Rows from block 7 of the encoder of a small spectrogram autoencoder, named by matrix and row number. Rows with one number belong to one neuron. Each number is 500 + 25 x the weight over its row's rms, rounded and kept within 0 to 999. All counts start at 0. Numbers have three digits each.
After each neuron's rows are labels from the 100 clips, of 14976, where the neuron reaches its highest value: "strongest on" is what is common among them; "peak in band" is the frequency band that holds the peak. Only what is clearly more common there than usual is listed. The data: notes from a synthesiser with random patches. In brackets: how many of the 100.
# fc1: MLP up (encoder.blocks.7.mlp.fc1.weight, 384x96), inputs 0-95
# fc2: MLP down (encoder.blocks.7.mlp.fc2.weight, 96x384, transposed), outputs 0-95

fc1.378:468520492522509459524482464472469471486455488460515523478471472501515507485477531466498493484517531445511526479517476480478505484449501464530520515466492503475490459490496543482529523511478485441508471476495486508466517502543483488510530504513527514532519527477515526473478502454512544497
fc2.378:501474450458488568526504505507543543517482508503506500512512539470496529531512487516502480484496517503514481487478525547464429509498521503516512468533478509492501518497510480501494487484505450489510520491437485496492481456494482494483519472531513486507513417500520476501485476501520492534
strongest on: triangle (26); inharmonic FM (26); pitch class: A (25)
peak in band: 0 to 250 Hz (44)

fc1.52:477499491529473556527498513475494493486512497478485508510538523502554410479491497500488522538498479548506478512504466475449524505461464496500522467460457493472480486475478534499508493512492475488491486468496483496477476497450536513502476499496511473486499548509488510522489486511449513523
fc2.52:480503507481504445586523487520490487505479491480504509498444514496485525532513493481506496480489506438517521465507529495557458512515518502515518507482519497501480496484510516454496505463511530498512501463480522519518564445501495494484556510500490513484494480509480485482496516511566494489
strongest on: pitch class: B (39); square (29)
peak in band: 4000 to 8000 Hz (66)

fc1.349:469498483528502482520492540463507482506541503464539501501473501495493570508497498485527519476504511493502498497530455520467486438467512487543531509451544512475496496471452495485559497452487472482516493461505494517486499470518501467495497535486517517499497513504468493498468487513450537490
fc2.349:480505502501488552537495487476479505500486497504491492510525615527500473477524498453421481505506501483503505536500514558504482498413509502495502492482516483478487506520521474483491517493498487497516502475492542517490472482517507498512543477513492506492515511496502530503498523507544495508
strongest on: pitch class: B (40); square (38)
peak in band: 4000 to 8000 Hz (52)

fc1.269:511530464516520488490514492503456500501515478459444548526493525498496508524525525451486455510511488508466539478533479502483507507464498467478508474515516499452519488495494476511495501471569470493513491472540526460490498478480468507436485499488479557490489478507496484462508518492487502532
fc2.269:536499520493488505485492482513485483501526486531505469484490482493512482501478501504485468487492512443468521533516506494500529494563488540482483517529451458513516492490481514496451449591479487488478525513484501484490448512475531492507500501512466511474477496471496566506525472488524514483
strongest on: square (36)
peak in band: 4000 to 8000 Hz (54)

fc1.301:488508506509479539515495448524463477519508491491479493494448543499480507495505482466488483444515506503493524484468472512548487516443528494478488486482515492484524503520515518481497511511506493464478493554477539490511487472508455473455534498519488504505510511488513467466533500495593489519
fc2.301:480501467547510478519510522464564527499485497499505508508520488524504507494433514518528510496498524547493457531493524521442514506487500501492498518520500520507497511490447502539517501515487510503505507510537456481511492523505506512515410509465501505495498483517516518518504459500424520507
strongest on: pitch class: F (53); square (32)
peak in band: 2000 to 4000 Hz (73)

fc1.156:538509503498485550487502513483463490497481455504515412498481451509546488511508473524491504478502491473483518513524494510494501497528508538455544477486495511500471509485492492506500491499505485502545558467446514541527524470495508507501474509441513468500508459463515521499483491487474527516
fc2.156:521519485496484530519480497514527484505534490499498489510507507484497489493468530480493542510475501518496551485521507482455485539475543533501459510566511469520558468506487537464500509448518455486491486529546489527459513513479478496561507502502487531514494528490528470491502491482544505508
strongest on: pluck (57)
peak in band: 0 to 250 Hz (44)

fc1.129:501537519522500499528478491523453449487561471504495522476455520525513497515491521469513494542529465511499486494477509464507535470520486492484461533472470487498473481534511493491440527526508491502467467457492483454473482530523474523489489560485462502519526506485504518489517512485510481489
fc2.129:526494504509512459517511515535476522472481490503495505500474439481506534476546484504573506507481491508507526534515493527541512483513499519496487496486478529493492522469460513479486497464544469479481497528408534502489479435485491473497490517504493492498498497505504541496496472517544497478
strongest on: drive (60); bass register (57)
peak in band: 0 to 250 Hz (52)

fc1.224:424510492522496499519468505466457465532575475489484516494488428510479494484466487471522499463516491508496476503447491506491525491448498480507507508458490494478494468493521517494490506524465487486491484482494487484467487549556480516467489499500515503511525461492489530472497483487485497522
fc2.224:519479493421502480533513514469555539484488512495475497512477541437508501509517486531491499497472511486501496483512486523475440494528482508521510497571507514478508510489438480510496485445514513495505503499475502504497531448512494507531492517484511534491501431497507485491491495515468506506
strongest on: drive (59)
peak in band: 0 to 250 Hz (33)

fc1.22:484522508511562489483508533531520521473545495475530490482499553517505520441487483497522534506504523521511495569515490519495505553504526488518503537478498470514548502498522506510522529495546488453500536496487474526478483502513528509527481531488526504491481449505502507450534479518503478506
fc2.22:523517480557494512521552520469518495511458480509522516518509474500502467505469509563486507493509439492496488446499485500496495485541472503483491500500488466482472494504468501485475480533464478526448505462534503496504477490483488488491485467507494430500442461485489519515508529486519475522
strongest on: vibrato (68); saw (26)
peak in band: 4000 to 8000 Hz (65)

fc1.101:503497520519458510522520513526481479477454519510507484509441482489430553503513512496498500479489481527471515537497463502547517497488474501491505499493506502517497509516502502459502484460496446503489514519486502487518437467483485490520521425519517511484486465495483495476554524460535499504
fc2.101:531502523511491478513499500605468454482490493504501504499464481511498538514597491527513496496497505476497504496500463474555483496570493498508496459493477503479523504496531512471499499527529458494488504503465505485503493490487498490487549510523500489499506513503499510494494531500551500500
strongest on: echo (98); swell (56); triangle (25)
peak in band: 0 to 250 Hz (62)

fc1.237:455506504516484487537512499508462490464516500501501504498484535497446527488506476510494496479502501556488513485454490503510490445495501468489491491459486513484484510498474478493617494458483491508487492473469502500497493483508457504513528515496498507493498475457522424468497479503495497494
fc2.237:471499532499512494600516555505504516488520482492516503507537511495507476508455464502533511487495506514505517451509486500478462490501484494513510582547547507496504501494478500552495528500438496498502503491464476514505520479513524499523495504498507547505509459514501502491502540504467498510
strongest on: gate (58)
peak in band: 0 to 250 Hz (42)

fc1.214:517506518493477536494519529470496520458498466526571503450490491487494504490533488491514471529502505526463510538512511543488478485488501538484514507486512453465471534494492476485516456482543525532481543473492542520533479527520491517522457521503502560504500520518467497522522467490506513506
fc2.214:504520499506524503514514511483486499493571477502541511511510488491496478489493539456484484510512497474506527488510506467458583490500496489482499523531486498505491481522459510523476481577507496506485503482559472496509514593483492506498523503506485469489500526523505536491494476495471520529
strongest on: pitch class: A# (26)
peak in band: 2000 to 4000 Hz (67)

fc1.147:496507468517504531516501485483500495541443510493492491501516551487525474507535540443486477494507531485511488518486508493447503491421512502498480458447488485478512478513479503451561503490541470505501500519494516510503484510492472494526519501512480464467499487552504513524467472485516523523
fc2.147:489502570467509447490503496539443514482488489495501501503476437501497540485478490529581513499504495488508518501504502484554491514533497492504498555557502515510493505501471516523508496501477529497496495501459512493504512442513486492496495510477495524495510512509490499484498575502545506484
strongest on: pluck (73); drive (54)
peak in band: 250 to 500 Hz (43); 0 to 250 Hz (43)

fc1.364:428517469522479519516478493516508496513403483483490513474539512494440464523463515527500478439524471503500473493501504527460502513504520479527510490480499487508515487504487492501550533494492491520514481473476472510479505498514502487481510520479492491497514513537481532529518477471511498558
fc2.364:470480475488528544484506504489553509498520486495498478517548529491507508500478480524488507523500490513490473483516497527459451503437520514534504482542516482486489484505510473520501511507467538506531494508508466530527540473505502486482514497510515477483501417516509431504488456522448511505
strongest on: gate (56)
peak in band: 0 to 250 Hz (34)

fc1.362:497558483514513541490504489493507524487516511469537514521486497487522503494494534569534445506527476549555506510498536514460536476502483483511502503535500490502547484477494477478498498512503480496455463518527538513470499495530466488479520526513494519503492522549561518519472484501496496474
fc2.362:497494473491484506521485451504551460491533499526485481529497478516504477521495521545457489531485547427476497499506525489492509488511540471529512482496475546480519455515506523498517485502515494482529507520542465496510477543482518485490502462519524503506527461484495514566478499490487515546
strongest on: vibrato (53)
peak in band: 2000 to 4000 Hz (54)

fc1.172:466492501504440481511508473498480492501491495451507461509506507526510481551509488483443492500510545508528519472455464484508490484492506533463514472503515494482470495513527489527493480517503477479463484499550531504527488491496434472490489451487466495515502564465495492476528490489495474458
fc2.172:530490515445500499469512403526479495465528470474438510485479498495495478468515527501506504515524509490495501554526518491551500496516437506534527531529491500486503483482552476522510514447509526478476504518505535488505494519492505504487504509529537508493482476485521515492480494488510472498
strongest on: square (33)
peak in band: 2000 to 4000 Hz (56)

fc1.369:488524525513497489507488521501501506502470481489503531486516554513532549503468492510564524504511460526495478501531526528485474416495482492492500525497539512483503505478451469504481510498471506513498480497480481488495488468519513484557456514460495506501500451529467496526489513553469507465
fc2.369:491500538514493488465513486531445537485414495505507501500496418579501504495492497553528508499493503520495504536506494482567531498518491489505495486533493507508512500490505505537500494512515509495494503515489530494490446496486502506503465504488482503497506524493508557493489486500564508498
strongest on: pitch class: B (45); square (35)
peak in band: 4000 to 8000 Hz (59)

fc1.308:489517466524486507542496465532501523525447509498501511510514537505436527536481523491516494477506490531499502493442472481469496513483493490482475491480506516486467487477473456514473503490484478501480495499506489480492482420476455475522510452508493484486507482520494409503507514488520514495
fc2.308:490526537510492500685509492529471495486514484492500493489532484494503469463507505490487517486509503486502512465496506507525494503479487490493491530544508487511487494488497507539495523490484506498481505501488495488497525520514527499505518500511503519509506474490524472499510507486480494485
strongest on: glide (52); square (32); oscillator: triangle (28)
peak in band: 250 to 500 Hz (36)

fc1.59:498493490490519455516515494474457508556515470483475506505526496489499495546467545481496474521472502555489529489491483449506486498501468517530471483491529529444517508524522523475516485491471497490448528521512506516478530498469496455464504496504509459521513548493520496477533540462504468488
fc2.59:494488521447496480483502452508444484487538496552464506499476473495511470495467482472516507508463522467467538542509514494519520507545464488480524574532504512463485522504512516508506473527473524471531501499458528531501492487472488480480520483488502532498450474489491529496519515494517493508
strongest on: square (43); pitch class: F (25)
peak in band: 2000 to 4000 Hz (60)

fc1.132:520546520520483463512521517501520494481485482537472516537522545490495492462489501507484477491500523553516496457476444484488501491501521546495461530539485496506535494520548482491540479504477487503458512487463509513504507491486449497557510472472511512520472480529509473479496539551518476509
fc2.132:482488529495473503494493530529479535487508489478470493512445495464530482465480528477527500502517506441528532500509508489534481462499485485509535464536492542457443504467519481520528541461524513494477512495544554515504528494484484500480486479490472484486487479509478557490472510492503475473
strongest on: pitch class: F (33); pitch class: G (32)
peak in band: 2000 to 4000 Hz (62)

fc1.191:500491516528508474518509535496461475464436516489515496518459502488445500459505501508508505499483493473501551524490478503531480494434476488540527518481525530512476508486473522451489488477492453483494505534481490508507479454530499492487492506468519526481479502462477436488488524536492518479
fc2.191:490492549519509494507507495468463450503469494493501506508515516474498422443486507472453503495495495458506543475496506530523440509539497497499513543487528507490504495494466486453498500463474474492499506498500580533504487460504500500507530500488489536497488500502503483501496552493535496488
strongest on: triangle (32)
peak in band: 0 to 250 Hz (40)

fc1.1:493453547569499485476514503502487511511506475481451447457477488474479482489524517483522468498508512528511475445542480439485525466528484485550514526523514495449514477520469492457520496509498516476523495517480485481497493484482483483520512483501480506520497477472473465521503495461512483507
fc2.1:466483523540471493507462500538515456492480487499544538499499501477490516522514465491515483495533510468545504476502524514534522486496482530499502518526526475480463496466459472477515485506503463556484520511504568530498517553496502524461498477490477496523459469484472517497495496512490484443
strongest on: pitch class: F (25)
peak in band: 2000 to 4000 Hz (65)

fc1.48:557500504489508519505454450490507481507474505540477486506446510470503503521544504528474494464505529464501508478489507448493541508487543536465524490464505531493473514506472490517511454508514494510470496518487516491511457479439500508447526502488488460476490505486506453474513494541508507503
fc2.48:504452519493500506488507492512452537479551453492468479521536438514498506469520524459500475529522496538488538537502478500532506514473466488478509496510472493518494509490544495477509534457525510496460496496476548493513504548468554516490496490478486515484489473467479530484479508525475492513
strongest on: square (34)
peak in band: 2000 to 4000 Hz (54)

fc1.327:536495518482455515480574484483531516500470487511534501439497507502502516508558505504493543489497508536460521510511501485506539452544501508461490512482511461539507484484455481466518472474492508476485516497494487497527493456531529515507533532487521502480515507498489460516502454472509514475
fc2.327:516520499512520487526510509505471492490601471482528514504511458504510481501501487431503478511504516455503503517498492485483590498454494482493489522464513499488502497510528503496489492547532498499496518507499507509510526587517505495497531502496498475489500496517492522488494507492439518512
strongest on: echo (79); pluck (62); triangle (28)
peak in band: 0 to 250 Hz (33)

fc1.4:465535501531510487520473496490482481508467476450512522468513451519521518491466538488531486462531493515518519503518512482475520508439500468535505502484513508490496467486494549507512528502482497446481461488501475478472495502531494501543497471496497495506529513548505428491465462492496542503
fc2.4:506506487470515521501506478497534562499470497503487498508506490453509501502503508552488488478496501489505537474485537534518435516521499491478505481550516505507488516502477485494490505451513472487490500494460498487492512414505520489508496497501484513497482395502503437485506481505495493490
strongest on: drive (79); gate (49)
peak in band: 0 to 250 Hz (40)

fc1.74:523519532485509483495521545504495493472498518534479479484499475479489489493535382491513544458487499507542496523551519529482491487538498507517534500503456467488501485505494501513507509520528517548506481494480471482529474477540521497470520508501484540482514463510494494522494464503508480494
fc2.74:506492482578503529527513509505530502500480498504524529522520527496488548501494527511450484517520459507538467462522526474559484472474480512490517477498460488521487486484498475514518516496544520522472479431542520497495496466494530520475495459496464466527516496485486481519508516480506493469
strongest on: glide (60); echo (56); harmonic FM (27)
peak in band: 2000 to 4000 Hz (50); 1000 to 2000 Hz (37)

fc1.83:474555497535503535538467495523491476525445470478492536467526493533540545524490515491514478472525490577504490517474498471478508480463499467498469505446509485499472484521491514480521534493503459493487452506486478475494471501504481487519493474507477483516536509540495530523505503532504492493
fc2.83:499508453504524532501509507568469448507526481504497503497480464460496458516566481430521491498500508498512499469501511509539507501478494511495493454483509485489490513503540502466505512482538518503510500497423532493499477505517499510480571492503495488506501490500512466502505439511514512499
strongest on: drive (72); bass register (60); gate (49)
peak in band: 0 to 250 Hz (57)

fc1.320:524466535488480503530499507511502501496470521514535468473476486490511494494543513515508484491504501506524473516483489493479565469500529577517516503509517486488506526519504506484518543546480542541514537533518487546537523491496501525546512492518494496516488563513490502556509518498512513446
fc2.320:493498472523484517491500573522455531525537463490524502507499484495498487467487517480498527541503469504511522499495502510511484469510473542503516515520528524502502500479543476525505545445487532512471487498458531543511526482443520490520500519518467454528466506463477500528469511497460483511
strongest on: glide (81)
peak in band: 2000 to 4000 Hz (50)

fc1.29:492502473507487526518504466508514512477491507464489495493546541495512557502496486506523490491508483526495504500504475546494452464450485472478516457489548504503548487475448500492495494483506505503472497525488488487558490420457512452511499468470497501495515507512475471523505473525537508527
fc2.29:487512491453506484526513495485470505502520464518500502506497456526499449499466557440500507483497505507516481419514479460515559494523494504502518570534469470488512467489511491555498516523501511505485498491524517483492540541519482495524474517479491486501508516532488532495487511491476503480
strongest on: triangle (30); square (29)
peak in band: 250 to 500 Hz (37)

fc1.377:498518520516495497530493455523484484493476501484491497497435499516470506446521473485501494467489500471494525497444475506542511491487478488461473476484507492461486492507500492489478496468510488468467496580487532466525465458464473497480489431527491483500497495479507479468544506487520492524
fc2.377:457495479512486482556507542478550522514515501505505510506532510498507518540448492512554507500489504545502441497496481501422483479479500511511497530497500527496493512503455492525510502530434494522520512501492432503495530499510515498524455511491494514503501458515515531511504501500455505508
strongest on: pitch class: C (36); square (27)
peak in band: 2000 to 4000 Hz (59)

fc1.33:491497485519515457534499503490486509508467500496500513501473511499476543488505488515521504499503490487502513503486539476530504522520500472471489486496516503483493500463474445492485497476543495486486499471513517483527470458468469492536476442468496493480498452491492401500477496509411509495
fc2.33:481491518488469543666501502509494514486526493495512493501546514494513501487492494524473521510503477505509535489496480550491506500480490509497482512536501502509499516513499491549500514524472515510476501500505471497481553505484509497490538469528498505502496483489505498510504536508506491511
strongest on: vibrato (46); square (40)
peak in band: 4000 to 8000 Hz (59)

fc1.330:451536481541520491541479505474474449512522471474519523461507481518484471503469529430503498471530520505490493511505530496465541492459509481517511501439533471492497445507494529479505530487490462495489468450502491502457481526531478508503513477506491497499522476512500525492492484463501520512
fc2.330:502505512465510520519498500473517534476484501480496507500498486465505477459511511515488487501495503492508530497495508534525476504493452482512505523528519497493514532463443511544468490456509478484468491504458515502496491435500500537511448507511476536497493407496542435525515502515483501483
strongest on: drive (65); pluck (53)
peak in band: 0 to 250 Hz (44); 250 to 500 Hz (31)

fc1.131:471507523511514529515510477495484475531435499468509503497525557481506512477496501485511490455500491525462513536480525514468482489467486464489513479480529488511511493531394508494521503481512484507498495459453485478499469528532474519501535479472495516489496466489486468515479508470466488488
fc2.131:501488485481491444503510509508516502493426482502501486512453484569498506552507518476511495502495502525504471459500491424533532501545503496500506521457478510493508506498517501487507501537520488492491511497502507492505517476499495489499424499502489506490492543516496582489499498500554494500
strongest on: drive (56); gate (54)
peak in band: 0 to 250 Hz (37)

fc1.184:489498493519484511536505496520452490481524507483507489519448559491448544491526548514488489450497488488501508490478471478534517479503474457492487464482512487463464514508490519484516481463505485466468509455476510472528476463474464503482535515524501473461492479492503473473529495482550502529
fc2.184:512504523531504515556499454504476507504544512487495499506493516503495494445570497478484514501502485444507563559509495563512490511497506482496493498442524471507499483514505499465497494469532474488489500498493557517493508489498485480474567489526508496500508514483503475492508512494557495493
strongest on: pitch class: B (30); square (28); pitch class: G (26)
peak in band: 2000 to 4000 Hz (70)

fc1.248:481518527530506458532477491453445481534533473487451507474427451505502473465484481474493553523504477459481488494477540511531528521496489502501509509470474494480514492501500513501495488477492483458482491523489511477445471532484502510511469480513495511485499467473480553478493489486485496511
fc2.248:522494512466509451635515451461489512477466507476509506492513493510495472473470520487499500492499533501520537461526497502492491510494512504512506533524524500457495480492454508487512506492497528497488516484491532524497553487508491508513449530498500530503509461530492520482503502500502515491
strongest on: glide (51); triangle (28)
peak in band: 250 to 500 Hz (33)

fc1.170:466495497532490475531495504482482505481511504485469508501537462502506440509492517511542509536497460501494486529537482439472541449505481477518515493458453510482474498474478501493486486504511455463481492484484473464486476490473525469493459537491508471487497532471472554519482468504488520515
fc2.170:503510535447513478568513488511455492493445483511469499502473482527514482496519511468466515492488497503493511498504520487585508507515481496500508520530474484475493491515519515502497519484515510492476502488489553480498530484492500489494517496510506514487510516510481570490503529511605480486
strongest on: pitch class: B (35); saw (25)
peak in band: 4000 to 8000 Hz (59)

fc1.367:476526493522502456529489471487471455493464487478494509493503455512443501492501494468494499507509492482483510483506446478513516492428499481519513537454508511457470474494483493483491531510479484445507480521488527512462481492532503479473511529544506522499505493457507574472499525490519510513
fc2.367:493503467445490550560517506479533558524465512502502492516525546461490487538500468495477505497517507515506470482480502514480459525498532490476498503562498522511478525480495486526501488467485476499534506487452513485497512483503481506498485483489513488499491407495517465497472463511511496517
strongest on: pitch class: A# (41); narrow pulse (26)
peak in band: 4000 to 8000 Hz (59)

fc1.136:456521511531505517543492500495459474511492492446514504486540508499500465457506515449477494509503531510481543483491485488502484489433503442522528497428527473475488473527506491485513495430486490484502474516494535519471503470517482506457534460511515524501508496492507483477502512501495491501
fc2.136:478476476566532556533501510461544513533519470487500514517534567476499492486479493477492496501502496475505523509502545541443469512477517494515498499527527510514486490513477501501499505482496463497516506497502492505527437501521501502492530502480506492498488443497509413515515475496490483506
strongest on: pitch class: A# (43); square (33)
peak in band: 4000 to 8000 Hz (68)

fc1.373:511513510451518552513516519428520516453509529511495523473494486447504511517519487540549502490515501518501487527473549534470541473532510505485503532518502474558539503504475486504503513537490523488514520489486514515501480497557536503488456516529497544498514484517478506508503517481527489512
fc2.373:484513482509458512523476558495550522564516484523524542505481484509477496516500501512469514517526482575509468469496533499459515465486496504522533482487507516524489498468474521506501495509506492521512521530534490566486498484549504509539502516496471482520503501477499479537485476471466462493
strongest on: pitch class: F (50); narrow pulse (27); oscillator: saw (26)
peak in band: 2000 to 4000 Hz (67)

fc1.107:477500492524498476523507501497502502468489501465477494488466456504498535500499495504562513528505479495490508497515520523543450473527496493467516463497524481489537503479465469500528492473509496491489499544481510482534490422464474457522492435502508491490496435510483542496505476541499506523
fc2.107:490491513445491461561506531515462503495527478503506515510510491523509459514501518488498493501474498537509489423481471471512541502471483489496484552578479495482499469498536488542487512529487503507500512476491519505486565519508524490505473512515502492506482484510512547503499561503515487494
strongest on: glide (68); echo (57); square (37)
peak in band: 2000 to 4000 Hz (53)

fc1.382:496510494520495472531499523525468477581498490493482500488440489489480537541495501478546502490499478512491483477509523475536490505453522484485482517468516514480541496513516470473539512488479476452496488493490489499491489490534462465470503537437483511499489506471509438486500516542494494474
fc2.382:522498459478500510524503479465536520457486493493513492505518538520519504453534520499416512497494503480497522539497479553473539493493477516491500449580492490499525493495484489517478502512549531521500498496575523501509521517473504501512499499544489480503504508494514519486491458511509505496
strongest on: square (30)
peak in band: 2000 to 4000 Hz (60)

fc1.177:499509516470537449521536478534503502506494452488495466466493519479523489528504477499428517492458521488482498498467523517499510487515451550487472503470477473455504549512501520495533477505479482522509535517509499523497533521485490501514475477491516544477481507498512466463534530521482556507
fc2.177:509479540475447496486490519488477522490532487503494528536479462477507489482456524445523544521535473545505533523530501496532528481488501524499497559515500474493456499469477428507494511537510504521476503510498532525484503489533508497490496503545457501490483527509486522484490482475545489512
strongest on: pitch class: G (34); pitch class: F (34)
peak in band: 2000 to 4000 Hz (69)

fc1.66:525490499517522457520522551476513510466485513489512487520487435495520531484530504523504525526478516500496500530490474447510503457563447504483510476495479501487465506455466519491524476518526474516498519496492481478542448480457477495532459510494503484476479478500492542485479496483468506479
fc2.66:552497486508496458516507516496510503502489519493506494502476460531494571536508507555577502501495503537494452545516491492491550503526504509504492490499481539518504510493475492491510488541524479490499503496492460476513476540489503501510401501506509484497500464504492549495491471506511510501
strongest on: glide (72); vibrato (49); square (32)
peak in band: 2000 to 4000 Hz (53)

fc1.241:456541496540536473520475514493492449498497481462518522464510488509515520495496523469510473467529530499514508502521496486483521477425510467542517511466521497478463445497492504496445525496494489460501458473496500489474492518535465495500512478525503498532533476520514476456493491488485539514
fc2.241:514510476464513518514496486478554549502446517507474516511499505466522504511520505524500495479490487527486492488498528526496446514504473497490508504564483504481498520485470471496495492433536469497486505481461508475483489419510509501516467489500506527513478418508525464509502484508513522489
strongest on: drive (58)
peak in band: 0 to 250 Hz (56)

fc1.334:494517513527496493524497487539467457539536502492458504488505480501493534531491505465598486497501454532480474482499503478522496495472523455481473518457542500472528505530508501477474500490488467481495492488470485480478472482514462478461501464487487510498503489521517462512514515560510491510
fc2.334:492493444537521461550517518511522548483469477511497488493473490494504505496484482493468519485501493517494496601503520512509511525479501497486508485497479503493493502500495503466508513458531460516488506502510510486530397472490499480510476515507519502496493455492496539477476461498532523507
strongest on: square (33); pitch class: F (27)
peak in band: 2000 to 4000 Hz (61)

fc1.312:485512524517509493512486473532457471430510499484507515506501415500471555476489473506544491516501471521504524564479501519522484466516471480470519524496505498516511501510474517490491511506478484483474487493471526471498462422457508510489500497482503514501493505479482541519522526499529492480
fc2.312:475490443505505558482513517465549518520530480500500496505526541493497441511472514467434503504495496506498475470500515509448471496469513501501498445488512482504488488495525494504513505480530522508516510500559478508505541547513499502504525498506508465505489470505504466510500427503455498509
strongest on: gate (56); drive (55); bass register (53)
peak in band: 0 to 250 Hz (60)

fc1.286:471504491529505455535495455514498497468515489472471499500484464519534514497471494481550531479489490479495511478519503512531490459502491495458510447464482480496540494484469492509537507526486497492497486520497482484494492460436464478518489462480489487481498500484476580525509468495450530524
fc2.286:514489521487499486665493491519484519495484491518492501519498492479492494491521471511477504497489492487483505437505495496515492532514482493494491538544499515506512521510522487546488488510487493502492497486493509477501539537474521494496485470511487508505485467491510500491492564495491484494
strongest on: glide (58); vibrato (58); square (28)
peak in band: 2000 to 4000 Hz (52)

fc1.144:569496563485468550502515513484532500487501467547519471492482494473486486543527479527516520464472555528483520511497476480476494495514467471452488511504518526442500483518471481508510505537508498472514494524489508511523485493549509469513517517488497491517486486514453486490494468510500461466
fc2.144:480519488449510502516503498465462530473552495472490517510502477496509475481527503449513476503511500468489573526498487477529536456491488504482484482483521511508523490525508553508478571458509543496453496489513490469484503524484518520496498472544487493519473521549467506522490496490490487508
strongest on: square (29)
peak in band: 2000 to 4000 Hz (53)

fc1.163:496490492456497555516510530486477495477512505547513521529520454492512526477509471498500493494554487500489425542507510529479456485539491468495524509557482534562476506501521476493525491502455522490538511503490502519524511523509515510499497531473491491514490462524473530496475520521525519483
fc2.163:520520505478496509533466527467521524512468539485565515497506568481508511498468488538515526500536521471485493429504510465470468471470522514514478477517514517505470488492473492522519540532495477531551523481529470499495539481523509529506522499495494499511524539504502477497486480508483500454
strongest on: pitch class: B (48)
peak in band: 4000 to 8000 Hz (67)

fc1.15:495514503532514522525496453527453442529533498488492505491510525506485517515502510431573486490510476539498493492454504483496540489476502477478482508477483487502485495529506533477477510494520450487481489481479494469474413523492471524451486496517479488506504532479508486523514504496490487504
fc2.15:509504483538500440552498527471513553497522491505511502504468443509493501441488537502489503493506467497504509537504514495544525518514500498496514512469485492493484487483453496484495500467529514486471507517547560510496516474481510498498395479489490492498491511500509515477491450502498508511
strongest on: pitch class: B (40); square (36)
peak in band: 0 to 250 Hz (37)